From a checkpoint of a small spectrogram VAE: 2.09M parameters.
Rows from block 1 of the decoder of a small spectrogram VAE, named by matrix and row number. Each number is 128 + 32 x the weight over its row's rms, rounded and kept within 0 to 255. All counts start at 0. Numbers have three digits each. After the name is the row's rms in percent of the matrix's.
After each channel's rows are labels from the 100 clips, of 14976, where the channel reaches its highest value: "peak on" is the class under the peak; "top examples" is what is common among them. Only what is clearly more common there than usual is listed. The data: babble in 24 made-up languages, each with its own sounds, syllables and stress or tones, from a formant synthesiser. In brackets: how many of the 100.
# conv: 3x3 conv (decoder.mid.1.conv.weight, 192x192x3x3, each kernel summed), inputs 0-63

conv.114 081:094144113146147105128112164051104123152168153123128119140150124169088128094088133107148067133136100123166086088068145162124089152135159044077180107095129098158173116145118181135103108174119069
peak on: /s/ (32)
top examples: voice: high voice (54); /s/ (41); clipping (29)

conv.171 117:145135107106145157113128174127162140108116126109121168100135138150106186136147111143146139175151159133126145220113161124146123153165134123122151043134111149083055117138183145120176108082177133
peak on: /ǃ/ (28)
top examples: clipping (36); /ǃ/ (36); mains hum (30)

conv.120 083:078121135113109094205088124118123106083125101116092032130164143142124112065148088108130135127109121136092116133125091137161150131078138120076128124115136150110119062140147131120092130099101116
peak on: /s/ (25); /ts/ (25)
top examples: /ts/ (39); clipping (35); /s/ (35)

conv.2 095:196083105103123173139179141195087135152123111180116175100185124163117126178091121036086158141126138110102100106156115138096140097104091099093172099138120131183149145114147160101109051138164124
peak on: silence (83)
top examples: mains hum (50)

conv.145 075:127125139133117121096111158101112151215131151118102077140121152123150113120158122138093115151138115143041112088110112141122124112146129121057154126082148148115069188127120110076138056116108083
peak on: /ts/ (38)
top examples: clipping (50); /ts/ (48); /s/ (30)

conv.62 109:107099127148142122101154187150133120108117104128140107137155145134123160143152156120133105130167122120121121107171155159126127191143177115138163080102150144085106113152140138175148151095112104
peak on: /ts/ (33)
top examples: /ts/ (39)

conv.13 084:130075101108147132095155083125122141093100123129135136100083159125083151157103094047093139107149160099114139148095118108115115121178114143132133220130136095107095101140137095142139108097172161
peak on: silence (80)
top examples: mains hum (94)

conv.177 103:105073129210114093141101102111105094062125139126174103111071137136133137132123141165133100120155147138107163094141059149122129131107132147137096159157119086113089159111170111151099151097130107
peak on: /ts/ (33)
top examples: mains hum (46); /ts/ (44); /ɪ/ (34)

conv.35 126:146114140105160141124119182132089091147166096167116133098110149138117065114121135050142144128117142151111232096150184147097098097190171135104158189113135129218150103164155121118152106139148132
peak on: /ɑ/ (25)
top examples: voice: high voice (61)

conv.50 073:184100081127086130115107101198122082094098128120157118120139156104084084134094109107106147160135170127116098085080141125090189147079122149125169144141201041110135126070100066147093100109162149
peak on: /ç/ (25)
top examples: mains hum (73)

conv.111 073:143152134148110061136114177074134168135154180125077090166144097147096148105145159055134086122115118158122157145166168147140135127115128148070127154123224172111155140112172101118135076179136101
peak on: /ts/ (29); /s/ (26)
top examples: clipping (78); /ts/ (39); /s/ (34)

conv.25 112:146124112125044112114160210072110127182097127129184176118113057140136111153095119081092149061135145134165067109114157137149146069137067113122176067122092123120059104111155183128093101104099143
peak on: /t˭/ (26)
top examples: /t˭/ (50); mains hum (40)

conv.116 072:113179138125118117180130149107170170204152189124074110123126122139135111083185168072167099137078076140061136128139166158142050118151143126078109134104099180156160181118134145071134044139095091
peak on: /ɑ/ (35)
top examples: clipping (64); /ɑ/ (41)

conv.66 114:137162148126096147132126138134143161147156114166099190137093122109117199137095133136175138138130201123119142091126102130131122123153159132130083121163122130161112135120150069082171103144157120
peak on: /ǃ/ (31)
top examples: /ǃ/ (38); mains hum (29)

conv.107 081:083164193108165116118104068093120132134129132104142115150102120097128106088163138171151040095106127140121113185177112170175104151097082129150121145072162161121142136139139101117080141105127103
peak on: /ts/ (30)
top examples: /ts/ (45); clipping (29)

conv.110 085:108143150133097094144092168051163139131113090109117105141096122140059115069105137072171099146125121125157118170084092119112124177094092125111115061094156136109141106116180148105073082140127102
peak on: /s/ (43); /ts/ (26)
top examples: /s/ (48); clipping (47); /ts/ (40)

conv.143 088:118121162144080099147107180103093094151131097093174099111159145127107154100060079087137149175144080111162102161096066146098119093083177104112116138133142092161185079089107082150129125128081112
peak on: /tʃ/ (25)
top examples: mains hum (90)

conv.22 120:170128129122108121163121163141129083074114138143156101176150120119161154113120077149131121113121143172125128098221108107134109075118127115146049107145143139131118109102140255132142164148095096
peak on: silence (79)
top examples: clipping (63); mains hum (39)